A small contrastive audio-text model, trained from scratch: trained on melodies that start on their tonic, played by one synthesised instrument.
Rows from block 9 of the audio encoder of a small contrastive audio-text model, named by matrix and row number. Rows with one number belong to one neuron. Each number is 128 + 24 x the weight over its row's rms, rounded and kept within 0 to 255. All counts start at 0.
After each neuron's rows are labels from the 100 clips, of 14848, where the neuron reaches its highest value: "top examples" is what is common among them. Only what is clearly more common there than usual is listed. The data: melodies that start on their tonic, played by one synthesised instrument.
# fc1: MLP up (encoder.blocks.9.mlp.fc1.weight, 960x160), inputs 0-159
# fc2: MLP down (encoder.blocks.9.mlp.fc2.weight, 160x960, transposed), outputs 0-159

fc1.751 [133 107 136 158 128 140 137 127 123  77 108 115 163 132  94  75 135  88 105 144 176 170 121 120 152 151 115 120 125  98 114 127 167 147 137 130 136 129 113 182 151 153 152 108 129 123 138 116 101 166 128  92 111 126 153 119 106 150 100 171 170 147 130 156 121 156 145 105 135 144 148 125 129 151 144 193 116 116 121 140  89 156 130 131 140 105 125 156  79 111 147 141 144 135  94 141 157 146 140 122 128 132 130 105 122 106 117 143 117 152 140 139 125 126 154 122 110 127 153 148 147  47 107 122 104 104 131 133 136 142 138 129 130 103 187  71 115 152 109 154 101 131 109  97  97 103 110 116 119 169 114 139  85 131 152 169 136 140 101  75]
fc2.751 [104 107 147 135  99 118 160  71 172 140  99 133 185 136  91 107 104 125 149 138 146 121 117 114  83 120  91  58 149 116 110  93  83 152  68  89 134  69 122 133 101 155 115 106 110 119 115 123 101 153 133 108 135 120 150 149 104 114 152 124 113 102  83 130  71 164 130 108 136 106 145 141 150 112 152  78 127 102 132 135 110 118 124  85 103 127 125 135 126 124 119 139 151 131 127 138 114 109 149 134 104 146 132 169 135 130 109 103  93  93 167 144 124 136 121 120 129 123 168 119 131 149 129 117 127 138  95 129 134 101 109 128 145 104 138 100 119 164 122  73 135 118 124 121 164  80 143 119 143 195 129 123 123 125 142 113 139 104 121 133]
top examples: the note B; tonic: E; tonic: B

fc1.60 [122 147 129 115 119  98  99 105 130 169 110 117 122 121 134 161  62  89  99  97 169 167 122 139 138 119 104 110 158 127 123 113  94 122 142 174 157 155 110  98 118 150 115 132 167 118 107 148 109 102 125 164 138 118 141 132  61 137 118 135 156 109 101 129 142 121 123 128 122 130 116 130 129 145  78 133 126 136 141 110 134 139 119 133 150 177 119  76 109 151 128 131 117 132 126 126 141 107 169  90 118 113  87  98 146 130 141 153  85 127 118 145  79 201 148 110 110 149 154 108 135 109 146  86 153 143 158 165 152 161  99 157 108 107 111 117 159 180 148 123 144  95 160 132 141 123 124 142 158 127 141 109 121 114 108 140 169 111  90 125]
fc2.60 [149 123 133 141 137 144 124 103 127 115  94 149 128 133 107 131 171 136 165 139 163 132 123 148 100 126  82 153 115 118 120 140 120 139 107 170  84 165 101 162 144 110 127 111 111 129 140 139 121 119 135 131 169 152 115 142 169  94  94 114 170 128 125 126 136 105  78 120 125 123 148 107 163  92 180  94 123 134 118 137 120 105 100 126 108 145 135 176 128 153 147 128 120 133  90 129 114 112 194 173 143 126 132 133  82 137 125 147 105 128 138  99 167 144 158 166 124 110 161 106  75 106 132 126 149 129  73 172 151 165 137 126 116  93 137 107 141 145 114 110 133 133 136 115  97 106 170 120  80 125 110 105 108 122 182 163 132  91 139 114]
top examples: the note B; tonic: B

fc1.669 [118 146 163 110 106 174 134 118 126 114 110 119 106 137 137  75 180 134 123 154 146 100 104 107 132 120 129 152 145 150  57 160 100 121 178 112 119 106 121 113 127 128 153 138 114 140 143 163 102 143 162 115 134 138 149 158 142 111  87 137 109 159 109 152 123 156 125 142 189  55 110 158  94 133 135 124 129 157 127 150 121 119 177 131 128 100  98 100  68 121 110 107 144 139 114 129 134 141  98 130 126 117 134 162 104 176 173 146  86 125 127 146 141 123 141 124 140 117 145 105 131 123 139  87  97 116 149 148 148 106 100 117 175 122 150 109 135 138 151 123 113 103 101 139 170 107 130 125 115 133 132 161 126 110  78  99 136 116 141  88]
fc2.669 [112  65  90 133 129 117 140 113 121 125  96 108 129 159 115 153 102 124  92 166 126 143 110 133 111  74 106 181 113  73  74 134 125 128  95 111 133 121 116 157  95  92 102  92 129 143  80 107 110 137  78 121 123 158 120 142 117 133 110 133 155 103 139  99 106 139 115 126 152 158 114 103 138 133 107 113 131 130 121  95 133  84 130 100  98 171 137 118 136 116 109 137 155 142 160 155  83 121 139 105 147 150 120 130 127 118 102  78 139 125 160  68  99 157 141  72 139 110 118 136 177 148  89 141 120 111 115  65 146 140 136 127 126 114 115  96 139 138 137 112 123 107 138  88 131  99 141 129 146 151 111 123  96 133 120 110 133 117 148 139]
top examples: pace: fast; bass guitar-like

fc1.619 [148 108 126 122 134 123 134 152  86 139 146 127 143 157 126 146 120 108 133 117 140 159 167  99 116 138 144 126 147 145 120 119 128  99 158 181 117 150 112 107  94 131 134 118 116 114 131 183 114 108 138 164 108 104 125 140  74  86  98 145 141 117 166 101 126 111 118 187  91 148 126 153 108 167 124 140 136 140 103  95  94 128 140 123 151  92 111 104 151 174 177 135 134  82 137 134 134  86 131 145 138  77 109  84 118 111 105 103  94 128 130 168 131 127 114 122 153 116  69 143 100 125 144 175 113 147 136 164 112  68 132 129 119 134  88 137 118 149 108 116 118 163 126 109  86 132 160 143 153 116 118 109 104 107 144 123 138 153 100 162]
fc2.619 [159 113 118 151 115 113 191 132 152  99 108 117  97 130 135 145 110 138 115 148 105  86  72 135 116 121 118 137 119 127  91 143  98 127 114 177 140 132 112 164 103 151 156 141 137 148 149 115 124 108 163 147 147 127 151 131 175 141 126 120 144 144 162 114 115 134 122 169 143 159 105 130 150 104 133  97 137 125 148 109 172 117  83 128 126 100 134 125 174 164 112 131 172 133 101 102 140 137 150 117 100 161 120 183  85 113  86 115  94 182 122  93 111 117 129 127 154 122 172 107 127 118 120 137 109 158 153 159 164 147 125 100 113 136 121 113  96 145 123 164 161 103 123 146 156 116 126 128  96 149 116 129 139 125 138  99 191 170 156 102]
top examples: the note C; pace: fast; tonic: C

fc1.382 [156 109  91 108 141 139 171 110  81 146 144  83 141 151 135 105 116 160 155 140 109 106 101 164 110 151 114  82 124 143 133 172 123 119 149 160 114 115 111 103 130 118 125 141 119 127 168 114 134 131 173 145  81 166 199  91 159 154 140 102 116 148 108 113  93 110 101 130 111 119 122 101 134 148 121 134 114 117  88 140 124 126 140  64 116 152 115 147 131  93 149 105 178 103 144 165 152 152 164 115 145 123 166 132 140 135 129 115 131 123 139 140  86 146  90 120 140 124  95 151 134 152 117 108 118 147 128 131 117 121 128 123 159  91 183  98 111 157 145 126 145 201 128 116 163 161 136 126 151 127 124 109 113 126 137 104 119  97 137 117]
fc2.382 [130 122 122 107 138 121 158 110  91  99 128 139  90 147 136 110 128 119 118 112 139 143 114 109  92 164 106 183 132 123 113 144 152 123 121  92 138 116 156 156 146 122  90 139 132 127 168 139 140 135 120 158 161  98  93 174 118 134 120 115 143 153  53 151 120  94 123 118 124 134  63 109 130 128 128 147 133 163  88 144 142 177 126 176 123 153 162 148 132  91  69 152 143 112 149 124  83 129 123 131 148 137 123 100 170 128 129 105 154 138 167 138 110 124 116 131 134 124 144 178 134 126  98 145 153 145 100 132 162 141 133 140 131 138 125 141 160 138 106 122 152 146 120 133 139 175  99 144  95 104  93 105  99 116 129 121 133 167 162 195]
top examples: the note C

fc1.549 [136 121  79 135 124 105  98 146 130 164 120  95 127 127 178  83 131 129 123 125  97 147 106 170  84  98 146  70 137 113 164 160 145 157 117 107 123 117 109 137 113 104 150  97 114 163 137 129 125 145 150  52 156 117 139 165 122 131 100 135 119 149 151 128 141 177 136 157 136 144 105  97 134 125 124 170 108 158 112 105  96 120  79 121 137 119 147 149 135 124  83 192 154 162 133 121 154 122 131 126 127 150 133 147  94 125 157 136 142 127 152 119 111 137 146 157 150 115 132 123 111  97 112 145 103 130 177 128 124 164  81 115 128  68 133 122  94 139 166  96 117 156 125 157 140 138 132 108 126 130 133 142 101 144 142 114 105 135  91 101]
fc2.549 [128 121 103 147 127  87 136 115 146 130 149 155 137 162 141 177  99 167 124 128 156 143 127 158 165 141 113 151 155 113 140  80 132 125 125  81 121 128  91 141 149 120 143  96 142 119 172 103  86 148 134 218 138 127  90 131  81 136 167  90 118  95  85 152  92 138 127 114 165 132  94 140 132 144 165  89 104 177 134 149 117 158 145 109 134  92 117 126 120 109  89 123 111 159 147 153 105  83 128 163 114 133 105 111 146 154 122 124 125 124 107 126 143 121 113 159 100 143 128 129 122 143 100 122  95 122 142 123 105  99 138 141 141 104 128 171 148 130 102 124 123 122 121 117 103 130  76 110 122 170 156 142 107 112 124 136 106 137  84 145]
top examples: the note B; tonic: B

fc1.675 [134  92 127 116 112 126 110 117 141 152 116 191 112  99 157  97 188 164 150 112 109  89 146  98 126 128 115  95 109 133 110 105  88 143 129 131 137 149  81 149 141 116 112 120 117 171  81 100 105 128 138 123 140 114  79 116 100 132 135 124 142 114 143 130 127 140 109 100 155 126 144  79 126 168  83 112 111 138 156 148 149 101 104 144 150 183 149 121  85  94 104 112 126 146 122 146  58 130 115 103 120 187 141 154 148 134 153 121 115 129 114 136 123 140 176 152  89 147 125 135 116 124 114 123 123 121 123 125 160 152  85 173 125 129 132  95 174 158 133 158 148 100 112 138 160 146 146 120 125 136 132 135  91 129  93 150 144 119 135 129]
fc2.675 [184 140 160 111 129 114 112 125  61 141 113 146  70 100 145  80 122 107 114  97 107 175 126 103 113 169 140 108 101 146 118 158 100 118 127 185 103 120 141 136 159 133 105 155  78  95 123 134 135 138 128 106 159 135 144 110 137 112  86 116 137 103 141 122 125  97 126 110 154 125 153 161 150  64 145 110 117 144 114 136 111 167 131 140 174 100 143 147 109 104 175 147 140 158 115 108  82 143 130 128 127  86 140 119  84 133 156 137 147 114  98 136 141  90 133 121 126 115  95  94  87 104 130 140 123 118 108 162 142 145 124 104 151 125 157 101 102 145  97 129  94 119 104 108 110 147 106 129 131 139 160 125 160 152 152 142 127 123 144 128]
top examples: the note C; bass guitar-like; tonic: C

fc1.295 [157 105 110 126 147 133 152 121 133 171 133 138 123 136 104 159  94 104 152 120 107 131 120  72 138 163 128 118 155  79 182 127 160 138 150 133 153 133 167  96 134 149 109 151 142 124 137 144 166 115 101 142 124 118 134 124  88 113 114 150 100  96 167 160 129 126 150 121 163 129 113 131 125 168 130 180 135  71 121 131 137 143 122 136 177 117 108 124 136 117 135 115 141 130 146 106 130 136 122 129 120  55 122 102 101 152 147 105 104 114  89 117 155 108 157 123 103  80 124  84 112  83 148 142 153 120 143  91 154 150 128 107 103 155  92 127 161 155 126 128 154 103 152 109 110 158 141 154 133 120 151 116  91  64 145  99  98 138 135 115]
fc2.295 [122 135  99 138 143 127 130 144 134 123 130 168 139 170 105 154 121 148  90 115 138  80 144 176  86 157 136 105 129 164 119 138 111 104 143 129 105 106 142 115 126 112 104  50 107 106 117 125 119 117 140 119 148 156 199 131 167 128 131 109  80 147 129 154  93 151 116  98  91 171  73  75 128  70 167 150 146 128 144 120 140  99  88 125 102 102 139 154 105 128 144 106 122 117  57 106 150 128 161 159 156 147 129 145 129 147 126 108 111 100 134 134 106 148 132 138 122 100 141 140 136 132 111 163 135 116  91 141 138 139 144 138 162 102 139 134 110 156 136 140 107 114 125 131 108 122 111 112 109 142 141 106 139 158 179 122 131 110 130 143]
top examples: pace: fast; bass guitar-like

fc1.40 [138 134 114 149 146 164 130 119 128 106 152 126 142 142 126 148 118 140 128 148  95  89 130 102 130 160 111 148 158 111 104 172 111  96 113 112 121 130 107  89 115 126 149 120  78 106  91 117  91 128 152  90 167 125 169 138 117 172  82 103 138 139 169 115 127 137 162 136 158 155 150 161 133 123 133 100 122 146 126 148 144 117 118 130 157  12  84 140 152 135 136 153  82  90 112 122 132 130 125 154 135 161 145  91 126 130  81 131 143  97 108 128 132 140 130 137 123 127 126  89 135 100  80 143 134 117 149 130  90 119 153 129 107 147 150 143  70 154 138  97 133 116 150 123 115 136 127 148 134 120 143 126 148  82 119 107 151 119 140 104]
fc2.40 [108 132  97 137 149  97 178 170 159 172 117 192 171 124 132 146  90 155 122 143 174 102 155 108 105 163 132 134 117 130 111 112 107 117 138 108 133 100 104 158 198 163 159 136 162 115 153 157 162 132 117 123 147 104 149 121 116 146 140 143 139 165  97 141 120 124 155 122 117 183 105 144 155 106 152 118 152 127 129 110 145 137 131 117  96 153 140 127 146 124 129 135 159 132 128 104 148  85 108 128 124 101  79 182 101 125 104  90 157 139 151  92 108 151 129 133 111 128 144 151 136 110 141 145 103 134 126 107 142 162 122 164 104 135 107 147 118 177 126  94  84 137 146 120 113 144 157 133 143 115 142  89 143 116 149 100 153 130 128 169]
top examples: the note C

fc1.242 [131 132 126 106 136 123 138 142 128 120 166 136  88 159 156 143 132  90  84 108 182  96 165 190 156 143 116 112  98 178 161 110 117  77  90 122 101 159 123 121 125 190 170 130  99 139 133 137 113 117 130 153 136 101 145 116 126 109 125 150 154 135 137 158 134 164 138 140 118 146  91 131 162 141 126 138 123 150 142 125 119 134 142  99 126 118 109 113 174 123 158 159 100 136 131 154 113 116 134 146 175 139 100 180 158 120 160 178  84 166 124 118 105 108 133 116 106 145 153 113 144 105 160  92 142 171 111 101 124 113 104 101 126 106 152 164 117 124 109 130 119 139 137 107  87 134 120 129  95 133 109 169 140 172 132 100 135 118 118 133]
fc2.242 [124 144 122 137 115 184 127 138  99 133 138 127 125 111 145 137 122 127 150 114  96 138 149 107 102 164 154 117 121 170 110  80 145 121 148 146 135 116 128 109 117 130 164  79 121 133 111 118  81 148 102 157 126 128  88 139 141 136 117 147 126 133  81 130 138 140 133 144 131 150 129 106 127 157 110 169  88  94 112 106 131 145 122 138 133 159  74 112  94 192  87 172  91 143 129 168 117 149 200 127 142 123 128 139 115 165 118 163  93 176 117 119 131 152 140 144  98 139 130 130 140 146 119  90 150 112 107 109 116  83 111 114 123 134 123 133 152 136 107 112 145  93 102  93 169 178 145 154 166 133 142 118 149 128 156 141 106  95 167 110]
top examples: pace: fast; the note F#

fc1.730 [ 75 130 125 147 133 137  71 138 161 116 136 118 174 138  82 146 128 121  91 155 137 109 169 154 145 101 118  91 126 111 147 110 128 101  93 147 127 134 172 164 147 105 111 152 182 152 123 145 146 131 105 173 119 108 147  87  95 156 158 103 140 161 155 170 105 129 161 156 112 117 120 112 140 156 151 115 145 128 140 127 104  99 132 131 157 150 156 139  93 149  93 133 155 121 115 139 124  89 136 150 121  94 131  97 112 176 125  89 127 120 124 141 112 150 118 135 129 157 123 149  85 128  88 136 147 106 145 127 131 138 123 158  89 114 121 143 105  65 141 135 101 133 145 143 119 104 104 128 120 112  90 139 164 101 116 128  83 125 182 117]
fc2.730 [103 104 153 116 100 179 109 124 125 149 172 128 174 138 125 138 168 145 121 160 108 108 145 119 136 141 127 118 110 156 160 148 146 139 153 139 117  82 131 129 171 133 161  94 159  84 178 112 167 140 126 125  81 117 164 166 136 133 131 153 131  91 139 147 165 175 111 130  95 133 155 153 148 120 156 146 117  57 156  94 156 143 145 108 136 104 131 115 153 158 149 121  83 116 155 116 158 102 105 128 120  95 154 108 145  95 108 148 157 165 123 137 105 161 136 107 132 123 125 125 149 173 109 124 115 166 130 140 113 115 142 113 131 127  96 137 145  88 148 123  91 116 122 111 140 102 111 123 114 140 128 129  92 165  92  86 126 132 135 105]
top examples: the note G#; tonic: G#

fc1.220 [152 102 109 139 121 143 157 129 119 132 150 113 193 117 116 136  68 129 140  80 161 150 128  98 168 106 146 158 122 153 149 110 122 123 124 164  89 111  98 104 153 123 128 110 122 128 174 151 174 119  95  84 133 116 153 139 111 109  90 119 156 122  98 167 109 142  83 159 115 133  95 154 148 143 122  95  99 148 130 100 126 135 153 134  96 178 153 107 101 114 143 160 149 141  91 164 129  80  90 105 121  99 115 115  79 135 154 119 158 182 130 141 129 111 134 180 145 130 145 106 123 111 105 124 114 153 135 186 114 125 134 117 124 162 128 149 119  88 144 143 136 125 145 134 143 135 144 131 130 115 113 117 125 116 135  87 152 153 124 141]
fc2.220 [114 133 133 127  97 186 112 120 158 168 110  64 171  95 141  99 169 175  75 151 123 118 124 103 115  77 145 102 154 117 134 144 105 111 128 150 137 142 127 154  94 129 129 158 122 108 146 107 180 146 127 127 169 123 144 123 113 155 117  89 107 136 110 134 127 121 103 142 111 130 136 157 111 118 116 125 107  98 148 142 106 138 160 135 107 108 111  98 127 127 114 127 149 102 100 119 144 122 101 134 162 122 154 188 108  92  74  98 138 184 181 142 143 139 137 152 149 131 160 136 107 128  99 141 119 161  78 116 134 106 120 156 110  98 105 130 147 126 122 127 153 146 113  90 115 157 121 142 103 130 125 152 159  95 133 148  94 145 146 112]
top examples: the note C

fc1.448 [117 123 116 113 130 102 117 114 138 107  88 182 108  81 143 165 132 140 115 139 136 101 137 144 111 120 150 159 139 120 132  97 155 120  94 139 155 128 120 123 116 122 123 149 136 148 115 138 111 172 117 133 148  86 144 137 137 109 138 139 141 108 110 152 155 104 151 170  91 116 130 127  92 119 164 138  93 124 136  97 136 122  80 166 146 144 155 116 140 119 144 130 142 126 146 175 141 173 113 133 105 143 120  95 142 144 194  92 110 162  96 159 127  80 108 100 115 132 138 146 130 138 104 160 124 148 136 133  78 156 113 141 145 125  78 163 138  71 135  98  95  78 123 128 140 133 159  97 117  88  92 128 175 129 120 110 120 130 173 167]
fc2.448 [186 192  97 147  84 111 123 183  95 154 144 112 159 140 118 147 136 114 116 153 161 181 151 134 100 157 134 158 137 100 127 164 114  93 118 163 114 101 124 172 185 121 126 142 142 133 108 156 131 151 141 140 138 109 140 160 135 120 140 155 129 121 145 145 128 112 131  89 127 152 167 158 146 160 143 130 136 127 151 113 119 140 153 133  85 133 151  97 129 141 145 128 138 123 135 138 121  64 143 147 153 144 142 112 115 126 138 149 128 116 140 100 126 164 144 147 121 119 151 121 160  90 158 140 134 120 137 171 108 131 119  87 132 101 115 129 111 151 107 156 139 135 103 106  91  71 130  85 116 163  98 150 148 171 126 106 163 151 100 109]
top examples: the note G#

fc1.747 [ 84 128 117 140 114 101 135 113 102 107  95 160 115 159 137 141 143 136 140 141 128 121 178 140  88 145  92 115 137 122 114 170 122 159 145 135 123  85 138 134 103 116 107 102 120 202 142 131 117 114 134 104 120 161 152 141 126 114 201 136 129  89  99  90 145 147 156 129 161 149 124 157  79 143 148 115 122 134 134  72 133 131  96 115 108 114 126  96 139 163 133 163  93 146 122 170 118 130  99 116 145 110 126 100 148 119 140 131  81 130 137 141 138 149 135 139 101  78 141 172 115 131 134  77 126 102 112 118 106 113 114 163  86 109 114 119 156  94 151 135 138 110 137 124 105 156 116 149 147 168 117  95 152 118 137 158 185 141 125 123]
fc2.747 [155 127 150 119 167 120 146 108 119 135 150  94 100 114 134  94 138 139 127 133 148  89 145  91 160 139 118 145 143 144 131 155 140 128 132  95 160 159 121  79 137 128 156 128  83 126 158 157 131 163 145  87 159 132  88 138 121 168 125 139 160 124 132 133 163 171  86 155 129 154 130 130 177 121 143 156  93 116 149 111 123 101 186 125 145 140 136 129  82 140 100 103 151 102 163 131 122 164 126 103  96 180 119 131  92 106 133 141 134 104 125 146 174 115 104 107 151 187 110 121 131 122  84 109 110  96 141  96 100 119 123 145 142  90 115 124 105 127 154 114 133 123 140 120 143 107 148  79 134 120  95  95 108 122 111 170 160 131 145 157]
top examples: the note G#; the note F#; staccato; tonic: G#

fc1.120 [147 123 124 133 145 114 128 146 135 157 103 119  95 129 103 154 120 150 125 132 111 120 123 111 143 128 135 127 126 108 254 142 138 134 112 151 117 113 123 107 147 124 138 103 124 150  95  69 138 103 102 156  78 160 111 149 135  96 112  78 135 116 147 162  80  96 103 118 109 197 125 106 124 119 125 123 112  89 118 135  92 116 106 139 137 117 121 113 177 149 112 136 129 128 140 124 118 144 154 127 147 156  81 142 106  99 104 143 142 144 103 124 115 150 117 121 112 132 102 135 118 158 121 175 164 132 148 126 162 112 173 145 138 118 109 146 151 146 113 141  98 142 159 134  97 128  96 171 115 101 158 164 143 145 136 140 157 140 148 136]
fc2.120 [167 110 129  98 147 162 127 129 125  91 138 178 118 120 152 106 101 110 129  96 102  50 119 122  88 180 110  96 125 172  91 122  87 119  98 135  67 126  93 143 108 174 110 113 141 113 117 117 157 135 104 154  90 105 125 133 120 117 129 107  73 100 135 100 114 124 120 124 123 117 104 142 122 160 112 167 133 172 103 109 107 143 126 135  91 118 150 112 111 156 133 133 137 166 158 132 147 145 159 139 127 138 155 157 141 136 116 136 106 107 104 106  98 104 153 152 113 126 126 167 146  86  95 131 104 165 138 143 116 127 109 137 113 132  81 131 145 159 136 117 123 130 127 166 119  96 141 127 115 124 111 137 129 125 105 135 121 172  75 160]
top examples: pace: fast; bass guitar-like

fc1.58 [200 121 119 128 132 135 126 138 160  98 157 120 149 140  89 155 115 178 132 123 148 136 119 128 115 148  93 133 121 166 151 116 120 114 128 141 110 102  92 125 132 137 149 172 120 114  83  95 145  98 129 120 119  98 146 137 160 135 161 102 127 108 134 114 124 101 133 121 113 161 126 156 119 143 140 130 115 106 154 135 143 161 136 148 127 167 122 150  88  98 104  94 144 161 124 152 106 174 119 144  89  88 182 139 162 191  90 173 132  91 114 149 106  79 146 107 108 140 116 175 112 113  84 171 100 109 135 101 114 116 146 155 132 140 128 144  98 108 137 132 132  83 149  96 117 127 132 127 128 101 107 129 126  90  90 131 136 147 120 150]
fc2.58 [133  78 130 118 117 160 182 136 130 147 123 133 175 120 170 126 114 103 138  91 141 157 110  85 174 174 149 138 148 164 132 127 143 137 150 133 114 129 205 118  95 160 145 135 172 140 124 131 140 149 107 137 153 125 144 121 110 152 118 119 137 139 143 141 132  94 135 118  97 112 117 112 113 120 120 112 121 157 131 115 147 127 100 111 115 133  97 100  66 136 104 179 122  85  79 145 155 166 109 120 153 103 112 108 120 109 131  92 147  96 145 172 139 195 117 144  99 120 137 130 150 131 114 155 115 107 122  99 104 132 138 147 133 129 140 140 137 130 133 116 131 183 161 122 160 110 141 116  97 156 109 117 178 116 114 107 148 143 111  89]
top examples: pace: fast; staccato

fc1.641 [166 111 150 133 137 186 112 134 132  78 138 102 149 153  87 133  79 132 115 124 145 136 128 140 179 111 125 124 142 133  25 123 158 140 162 105 127 109 129 124 141 150 133 194 106 116 155 142 107  89 129 139 182 131 124 127 143 140 101 141 169 133 105 171 114 151 127 142 161 137 116 145 109 141 118 117  99 144 100 170 120 132 108 134 115 157  83 118  97 130 140 127 147 137  99 130 107 137 155  93 120 143 146 122 115 163 126 102 128 141 107 116 121 134 157 119  91 131 134 101 155  87 132 133  99 113 126 146 144  91  97  98 126 117 122 109 130 145 138 112 149  94 167 123 165 103 137 153 151 113 110 181 129 107 111 111 151 148 152 115]
fc2.641 [ 98 106 102 103 143 127 153 119 106 144 130 130 163 118 125 148 116 143  86 117 121 130 121  88 101  73 163 130 160 115 130 111  99 133 118 165 144 116 148 117  99 139 146 108 153 126 144 117 160 165  89 141 197 126 145 133 152 139 134 109 127 119 129 129 139 135 105 128 128 140  66 135 125  96 161 117 117  87 158 127 130 121 118 133 115 128 169 107 117 154 124 160 129 109 126 145 127 151 146 111 155 105 122 167 135 147  62 103 150 114 175 125 160 128 114 132 154 154 137 109 118 144  89 171 136 112  78  76 121 141 149 119 131 106 111  59 159 140 144 135 110 117 138  89 103 103 124 136 115 154 129 128  61 113  89 103 130 153 138 157]
top examples: pace: fast; bass guitar-like

fc1.155 [166 115 116 163 164  94 175 144  90 132 129 139 146 116 164 164 157  98 130 142 169 102 165 105 107 157 123 121 131  88 117 107 122 154 104 110 154 116 137 130 140 154 121 146 153  92 148 158  75 120 138 132 145 138 102 116 132 149 140 134 103 153 187  96  99 147  98 142  88  61 129 100 112 145 145 132 114  95 111 140 156 144 169 131 150 116 157 125 135 147 109 116 126  89 102 124  97 131 131 150 130 124 128 144 103 100 125 123 130 103 105 106 115 150 140 133 118 159 114 147  73  88  90 119 130  86 151 178 132  94 136 145 157 124 117 141 107 157 162 145 143 102 108 170 111 124 155 102 147 132 121 112 115 124 167 113  90 151 107 126]
fc2.155 [110 132 151 117 109  81 102 105 167 169 122 114 109 128 126 147  93 147 105 122 133 141 122 155 125 102 101 133 113 166 105 135 149 116 130  98  86 137  73 128 137  89 111 120 110 148 127 120 120 113 135 126 111 120 156 118 155 135  67 138 152 159 126 127 156 118 133 123 125 127 151 148 152 112 141  81 119 149 162 118 143 146  58 159 113 100 114  88 154 153 148 154 159 138 117 109  87 149 124 148 124 103 124  96 108 120 101 106 131 169 120 107  67 116 158 135 154 141 112 141  95 121 121 122 147 124  95 119 186 132 119 136 179 122 102 146  75 140 201 113 136  91 130 135 146 103 167 134 126 147 133 136 111  87 127 143 142 133 129 123]
top examples: the note C

fc1.51 [136 144 146 125  98 110 127  84 125 140 146 136 155 149 144 114 133 100 124 120 115 185  88 170 128 111 122 154 142 132 119  83 112  59  85 126 105 115 129 160 160 154 156 100 121 131  99 160  98  91 128 146 157 101 172  92  97 101 134 111 127 173 116 156  82 133 126 117 118 157  80 124  92 128 142 156 120 134 110  99  88 108 109 172 133 176 131 113 147 180 139 114 131 157 135 154 107 109 119 112 139 110 145 132 141 142 144 116 139 126 105 145  99  88 153 129 114 131 100 124 116 120  81 139 129 133 111 119 152 133 144 123 113 130 164  77 131 140 152  86 159 141 126 149 123 123  96 136 104 144  74  91 100 100 131 148 129 117 114 144]
fc2.51 [151 106 166  99 133 147 116 102 143 106 137 121 167 120 141  73 127 131 119 149 116 107 147 125 104 111 149 153 102 157 144 129 141 123 123 162 164 138 112 127 143 161 135 142 154 113 117 143  98 137 116 120 174  99 127 146 174 170 141 137 136 147  67 155 155 130 120 119 120 126 172 106 142  82 107  97 126 125 174 138  72 140  59  96 135 154 121 134 110 152 137 134 114 119 116 152 136 122 114 114 156 105 142 196  62 135 102 159 169 118 146 152 170 169 117 157  92 124 138 130 116 150 136 136 134 106 108 125 163 117 114 142 139 132 141 131 145 137 141 172 120  91 148 132 155 159 140 103 109 154 122 125 133 153  86 149 132 123 124  98]
top examples: the note B; the note G; tonic: B

fc1.327 [104 141 147 182 130 152 122 120 129 100 110 137 100 139 134  82  92 113 119 183  81 128 129 103 177 153 123 164 114 125 108 127 156 158 141 144 133 125 138 121 101 136 120 140 132  65 117 100 123 129  90 106 177 112  93 156 136 135 160 139 103 103 102 104 127 103 144 101 141  94 124  95 148 102 158 148 112 157 120 166 119 122  99 147 108 101 135 115 121 162 111 112 107 194 124  98  88 129 138 145 157 138 129 140 131  96 100 163 117 132 135 129 126 161 163 100 136 159 142 107 131 121 145 142 183 101  96 112  98 146 133 118 142 111 153 124 103 109 148 152 143  80 157 105 144 132 182 121 137 101  89 118 128 135 144 129 168 146 131 118]
fc2.327 [ 70  95 174 165 132 136  95 100 133 164  89 124 112 104 123 119 128 104 140 120 102 103  80 110 132 143 110 143 116 120  98 132 120 117 147 109  72 153 134 109 122 133 130 186 124 130 150 125 137  75 144 117 150 148 127 121 112 126 166 156 129 105 161 131 140 133 126 131 146 136 123 157 109 140 133 167 138 156 176 156 132  92 152 127  93 191 128  90 120 108 117 143 143 133 178 127 100 130 142 135 100 127 113 105 151 127 105 148 132 120 134 138 170 151 153 120 140 157 148 110 123 172  86 125 126 135 121  71 122 135 117 130 149 121 132 151 156 134 133 106 109 146 111 147 196 152 148 133 102  79  95  96 122  99 135 134 134 139 184 120]
top examples: the note C; staccato